config.toml
train_examples = 195000
horizontal_flip = true
final_lr_fraction = 0.1
Rows from block 9 of a small image super-resolution model, named by matrix and row number. Rows with one number belong to one channel. Each number is 128 + 32 x the weight over its row's rms, rounded and kept within 0 to 255. All counts start at 0. After the name is the row's rms in percent of the matrix's.
After each channel's rows are labels from the 100 images, of 14976, where the channel reaches its highest value: "lies over" is the class under the peak. Only what is clearly more common there than usual is listed. The data: rendered made-up planets. In brackets: how many of the 100, against the usual share in percent.
# convs0: first 3x3 conv (model.blocks.9.convs.0.weight, 96x96x3x3, each kernel summed), inputs 0-47
# convs1: second 3x3 conv (model.blocks.9.convs.1.weight, 96x96x3x3, transposed, each kernel summed), outputs 0-47

convs0.40 105 [112 133 159 162 154 168 150 166  91  81  96  66 153  76 105  90 141 167 118  97 127  99 129 140  59 121 167 147 134  62  96  73 130 105 180 181 154 163 130 147 107 170  62 111 156 114 111  99]
convs1.40 093 [109 138 160 131  68 129  89 116 156 127  78 122 123 103  98 105  63 151 112  98  87 147 130 181  87 148  82 169  92 108 148 132 152 124  89  99 129 220 166 134 114  95  72 131 110  80  82 124]
lies over: planet (100 vs 54.3)

convs0.69 098 [105 117 125 150 117 159 157 167 105 102 138 116 105  91 116  78  99 141 122  77 117 153 128 138 117  83 113 127 102  78 128 149  69  82 201 170 147  55  80 142 141 146 124  73  92  54 124 126]
convs1.69 111 [149 122 161 130 115 101 135 105 103  83 150 111 210 154 127 118  74  65 170 180 156 191 114 112 113 144 132 101 141 137  95 149 115  92  92  83 152 130  74 142 184 136 109 140 130 146 120 183]
lies over: space (93 vs 39.9)

convs0.87 090 [139 164 126 153 119 169 194 176 128  97  83 100 170  88 119 166 118 183 122 129 117 184 111  94  90 132 132 146 183 148 108 155 156 158 172 187 112  87 113  78 150 125 107 106 160 112 123 171]
convs1.87 106 [103 100 160 125  70 126  81 123 103 114  99 122  59 127  93  86 123 119 158 103  85 101 151 110  78 137 124 159 118  86 176 105 128  95 123 125  73 120 120  92  64 134 108 119  90 127 133  77]
lies over: planet (96 vs 54.3)

convs0.84 101 [177  93  81  86 126  98 112 123 112  95  93  92  85  84 155 148 121 148 143 131 184  88 159 126 146 128 115 139 151 146 118  94 173 145 177 151 155 121 102 102  70 162  74  77 147  84 126 123]
convs1.84 114 [156 180  98  95 174 159 174 140 132 118 112 122 178  94 150 175 115 166 123 101  90 134 106 114 166 125 119  95 128 176  80  93 155 169 158 169 133 102 112 157 176 151 139 109 152 122 151 122]
lies over: space (70 vs 39.9)

convs0.5 094 [165 136 153 104 179 128  98  81 103 162 152 102 175 170 123 143 159 157 184 156 148 124 158 132 136 158 141 168 121 134 110 133  67 111 126  86 150 155 133 132 120 152 162 180 163 188 120 137]
convs1.5 109 [175 159  83 105 131  75 141 103 141 116  91 140 145 100 135 175 107 124 178 178 126 129 124 104 130 160  98 128 171 191 146 118 121 166 120  90 112 107  85 137 156 114 130  92 141 132 132 186]
lies over: space (99 vs 39.9)

convs0.0 080 [ 77  81 124 125 159  95 220 136  87 107 139 131 189 130  67 105 132 132 125 146 155 136 141 165 113 105  86 172 157 164 152  76 110 122 113 136  80 183  79  86 118 154 147 191 202 141 136 126]
convs1.0 087 [154 112 121 118  99 118  86 134 100 108  86 117  83 105 118  96 107 102 170 150  88 127 127 132 100 171 110 198  93 133 153 217  96 170 162 145 106 139 109 157 108 106  81  63 104  63  91 161]
lies over: space (100 vs 39.9)

convs0.35 102 [ 80 100 159 146 161  90 175  94  92 158 154 147 162 142 104 105 104 119 135 109 141 166 120  91 158  85  84 188 113  97 155 136  92  88  88  88 103 150  90 148 165 178 145 136 151 109 157 135]
convs1.35 096 [108 147 171  46  86 204 123 140 122 124 142 117 152 106 109  80 107 117  85 102 108 146 143 134 132 106 162 114  93  70 160 203  95 113 178 160 142 181 160 165  98 104 162 108 157  83 101 107]
lies over: space (100 vs 39.9)

convs0.25 065 [108 130 106 101 133 129 179 161 118 197 174 144 149 194 119 139 168 153 127 161 104 235 152 123 137 104 107 129 150 153 131 186 105 102 137 161  65 118 125 157 170 105 146 200 146 165 134 115]
convs1.25 108 [161 162 120 138 107 150 173 144 158  83 130  94 159 167 143 124 113 114 118 129 102 137 160  99 162 106 115  91 176 118 164 113  56 111 119 138  68 170 134 104 136  98 100 112 187 100 113 159]
lies over: space (69 vs 39.9)

convs0.36 101 [116  83 133 137 168 148 144 137  91 119  67  77  88 102 109 100 148 161 111 139 101  63 138 144  99 120 131 144  95 112  91  80 124  99 153 174 158 164 133  98  79 172  84 127 139 146  81  83]
convs1.36 097 [143 156 132 121  66 125  92 127 147  76  77  99 172 104 100 128  89 115 185 111  71 156 136 131  57 119  64 162 144 127 106 102 108 129  76  80  99 111 158 137 139  69  86  86 119 142  84 127]
lies over: planet (89 vs 54.3)

convs0.2 097 [149 164 149 128 146 168 124 161  65 154 142 108 180 163 124  80 151 146 168 134  99 120 131 113  79 171 188 186 154 119 105 142 114 109 178 141 143 134 101 119 129 141 109 178 189 140  89 120]
convs1.2 108 [182 153 105 124 155 149 111 147 109 133 101 170 136  87 153 190 164 134 125 175 180 127 151 113 177 164  97 132 171 163 175  75 130 159 171 119 128 105  94 148 135 149 160 104 105 108 175 169]
lies over: space (99 vs 39.9)

convs0.90 100 [134 125 149  79 100 139 148 137 163 179 143 136 128 190 134 117  89  61 138 143 103 159 103 119 166  85 148  90  93 134 168 171  99 138  91  73  99 123 115 131 173 103 166 145  71 148 158 155]
convs1.90 101 [180 163  78  87 174 162 140 140 146 148 127 115 156 100 148 153 157 106 161 180 187 129 152 129 125 148 108 121 163 173 164  60 126 169 170 130 132 119 124 164 120 178 162 100 136 168 161 160]
lies over: space (100 vs 39.9)

convs0.4 114 [ 90 118 126 148 141 166 172 154 147 101 144 131  75 131  96 119 122 152  98  95 169  83 168 135 148  61 169 189  64  87 148  80  85 108 167 141 142 133  79 114 112 172 125  47 182  98 138 138]
convs1.4 099 [174 152 118  87 136  93 109  93 134 151 133 168 150  82  80 196 119 119  92 138 119 133 118 142 163 176  83  99  98 169 158  86  95 165 148  99 128 152  65 167 163  91  78  94 101 106  93 181]
lies over: space (74 vs 39.9)

convs0.12 111 [112 146 143  83 105 114 141 112  99 147 178 166 152 156 112  78  99  54 153 123 102 107  75  78 125 145 179 121 100 130 175 168  92  98  95  69 100 121  86 149 170 113 199 147 110 108 111 162]
convs1.12 122 [152 117 112 155 108 120 112  80 150 107 101 150  85 116 156 133 114 126 150 183 195 114 170 117  99 191 127 158 151 175 145 116 148 177 114  94 181  98  85 109 106 179 141 108 137 168 149 149]
lies over: space (100 vs 39.9)

convs0.9 107 [169 143 174 127 131 153  90 174 140  73  97  58  99  72 157 178 148 178 115 147 119 148 123 125  82 152 135 130 133 115  84 141 183 165 146 166 163 136 153 105 117 157  89  76 131 136 119 124]
convs1.9 100 [155 158 115 113 182 132 149  98 143  48 127 123 194  95  89 146  73  88 150 101  71  98 168  89 125 109 110 102 154 108 139 102  89  94 179 125  72 128 123 102 130  62 114 143 149 114 114 120]
lies over: planet (83 vs 54.3)

convs0.95 092 [ 89 132  62 148  94 136 176 114 180 105  98 159 119 117  92 170  51 157  68 108 103 127 108 169 126 104  92 129 137 118 129 101 196 177 118 171 112  85 147  91 109  84 149 119 102  78 145 126]
convs1.95 094 [129 132  95  54 161 172 172 133 164 159 196  91 128 154 181 130 156 159 104 105 153 102 127  96 134  96 180  79 135 148 104  97 149 114 183 165 112 113  91 158 128 188 149 102 161 149 153 126]
lies over: space (100 vs 39.9)

convs0.93 103 [197 102 113  85 145 119 101 123  82  78 135  93 118 106 163 132 132 134 161 151 162  87 117 110 135 178 181 118 156 167 135 118 142 160 151  98 161 134 101 120 125 152  93  50 167 151 110 190]
convs1.93 106 [134 125 109 102 133 131 165 123 144 123 101  93 173 119 173 177  84 128 140 108  76 171 114 144 101  82 106  77 159 128  75 132 114  96 161 144  92  93 160 197 166  85 129  83 165 101 113 112]
lies over: space (100 vs 39.9)

convs0.17 127 [120 144 123 162 156 134 136 149  95 145 126 113 130 122  71  89 161 148  93 108  84  75 140 171  94 138 113 121 103 131  86  67 115  63 150 144 125 148 172 134  74 106  89 164 122 138  70  68]
convs1.17 106 [121  89 155 106  61 139  72 137 100  96  99  83 127 122 112 104  96 122 156 150 100 118 119 158  57 153  60 147  72 114 140 120 128 124  75  80  55 150 118 143 137 137  83 103 103 135  96 156]
lies over: space (91 vs 39.9)

convs0.15 077 [ 91  85 124 129 132 118 197 163 123  60  73  95 163  85 162 126 126 163  81 166 149 119 121 175 112 104  78 137 164 145 125  75 124 149 129 172 118 176 122  62 138 161 126 135 172  99 139 148]
convs1.15 101 [115 122 186 121  99 168 111 151 103  95 147 102 100 136  90  71 110  96 132 100  97 143 144  97 106 119 149 139  79  71 169 158  91  99 159 152 100 126 107 130  92 131 113 134 117  99 128  84]
lies over: space (79 vs 39.9)

convs0.44 107 [ 75 102 139 136 120 102 183 139 150 160 189 175 158 181 116  81 145  88 166 123 108  91 163 126 133 105 122 181  98 142 168 128 145  67  93 103  92 147  88 128 158 125 185 154 108 145 124  98]
convs1.44 112 [147 158 125 107 128 108 152 114 134  72 118 110 114 111 148 111  94 140 169 158 188 100 150 100 111 176  94 123 143 158 124 100 117 178 146 110 116 107  46 143 123 173 137  75 186 126  98 172]
lies over: space (95 vs 39.9)

convs0.10 089 [ 79  83 110 109 145 107 179 139  84 117 154 145 153 113 128  96 123 122 136 126 174  54 114 104 113 128 128 134 117 160 134 104  99  92 152 125 104 171  40  83 127 163 113 149 139 104  91 103]
convs1.10 104 [159 100 113 134  86 178  84 151 108  85  69 130  54  95 113 124 144 108 144 144  90 101 161 126  63 169 110 164 102 145 120 152  94 190 156 145 123 101  92 177  74 127 120  95 100 111 134 113]
lies over: space (100 vs 39.9)

convs0.16 121 [108 107 130  88 134 110  93  88  93 177 161 149 122 188 116 104 155  99 123 169  80 110 108 150 124 141 133  90 106 174 139 159  94  91  77  72  92  75  99 134 139  96 170 141  94 149 104 109]
convs1.16 096 [139  95  95 144 152 146  87 120 124 101  97 170  99  85 155 125 188  93 134 186 164  91 128 157  90 163  61 153 134 163 165  88 132 178 124 116 154 101  77 134 113 159 118  94  85 137 133 138]
lies over: space (100 vs 39.9)

convs0.94 098 [ 84 100 150 131 154 114 193 133 102 166 131 168 167 147 138 105 101 138  76 136 162 170 145 100 179  77  85 152 120  91 150 108  98  91 131 147  97 163 113 111 167 144 159 172 153 168 159 121]
convs1.94 109 [108 114  71  67 149 146 179 137  90 150 177  99 146 118 110 118 167 111  98  62  94 110 113 103 112 100 171 112 102 122 110 140 107 129 166 176  95 112 115 186  77 111 121 104 182  80 128  64]
lies over: space (91 vs 39.9)

convs0.54 108 [174  81  93  85 149  90 157 106 134  93 122 102  88  99 153  96 131 109 128 128 174  88 176 117 166 114  88 155 141 115 175  89  93 107 149 128 152 135 100  98 109 160 112  90 137 116 133 113]
convs1.54 109 [164 169 105 123 182 137 181 175 105 143  92  89 166 101 178 168 118 169 177 131 101 114 134  98 120  94 104 131 151 162 102 143 122 158 162 146  64  90 152 185 156 114 135 141 151 104 164 166]
lies over: space (98 vs 39.9)

convs0.31 080 [154 127 162  84 104 121  87 127 201 134 140 122 138 117 181 133 124 100 190 166 136 174 162 161 154 147 179 124 141 161 164 130 118 148  95  99 164 144 157 134 152 128 160 103 148 110 151 165]
convs1.31 112 [158  99 121 115 138 109 113  95 155 118  78 161 151 128 112 199  89 116  90 110  78 111 121 149 138 127  96  70 158 150 122  61  88 106 118 100  74 181 129 137 140  93  85  85 118 130  81 169]
lies over: space (80 vs 39.9)

convs0.65 091 [115 142 122 112 128 102 165 104  73 173 178 175 175 176 133 118  93  85 199 138 142 197  86  83 139 126 142  88 161 162 152 178  84  88 127 104  91  94 108 136 160 110 169 162 163 108 153 157]
convs1.65 093 [111  80 117 181 158 141  82 151 117 152 160 170  56 211 140 124 178 119  82 151 108 116 152  97 176 113 124  95 131  73 192 101  85  94 131 136 114 156 141  93  74 119  87 142  97  76 133 126]
lies over: space (100 vs 39.9)

convs0.55 093 [ 95 141 174 153 166 117 140 138 107 168 135 131 111 116  97  74 130 140 128  91  82 154 113 115 135 104 110 116  66  98 139 159  88  98 158 142 141 138 147 169  90 143 123 154  78 113 109  39]
convs1.55 095 [103 171 139  82 112 137 128  73 155  91 149 130 219  96  88  91  49  87 106 119  99 186 131 173 134  79 119  98  99 108 151 124  84  88 137 126 175 174 160 183 165  84 189 150 140 152 120 104]
lies over: space (100 vs 39.9)

convs0.76 102 [163 157 155 135 156 159 127 139  97 125 138 102 178 106 134  81 111 156 165 108 180  62 123  85 109 143 196 165 118  75 133 169  86 112 187  90 160 125  71 150 103 157  92 123 167 106  87 149]
convs1.76 116 [146 156 147 136 112 132 150 164 149  99 114 109 124 102 209 144 109 137 153 145 117 115 120  76 122 156  82  95  78 181  87 109 120 138 123 153  91  94 123 165 183 128  79  85 147  88  95 175]
lies over: space (100 vs 39.9)

convs0.47 086 [133 123  79 147 162 118 128  93 174 110 114 154  99 107 154 144 149 198 102 146 189  95 162 138 168 127 102 186 134 136 173  70 173 169 112 121 174 178 114  80  84 166 145 126 139 167 159 158]
convs1.47 098 [145 135 125  64  89  86 136 107 110  95 110 132 100 114  97 144 119 140 168 168 148 100 142 108 129 181 129 133 109 182 156 151  82 151 145 102  70 104  59 121 108 146 147  96 151 128 115 179]
lies over: space (100 vs 39.9)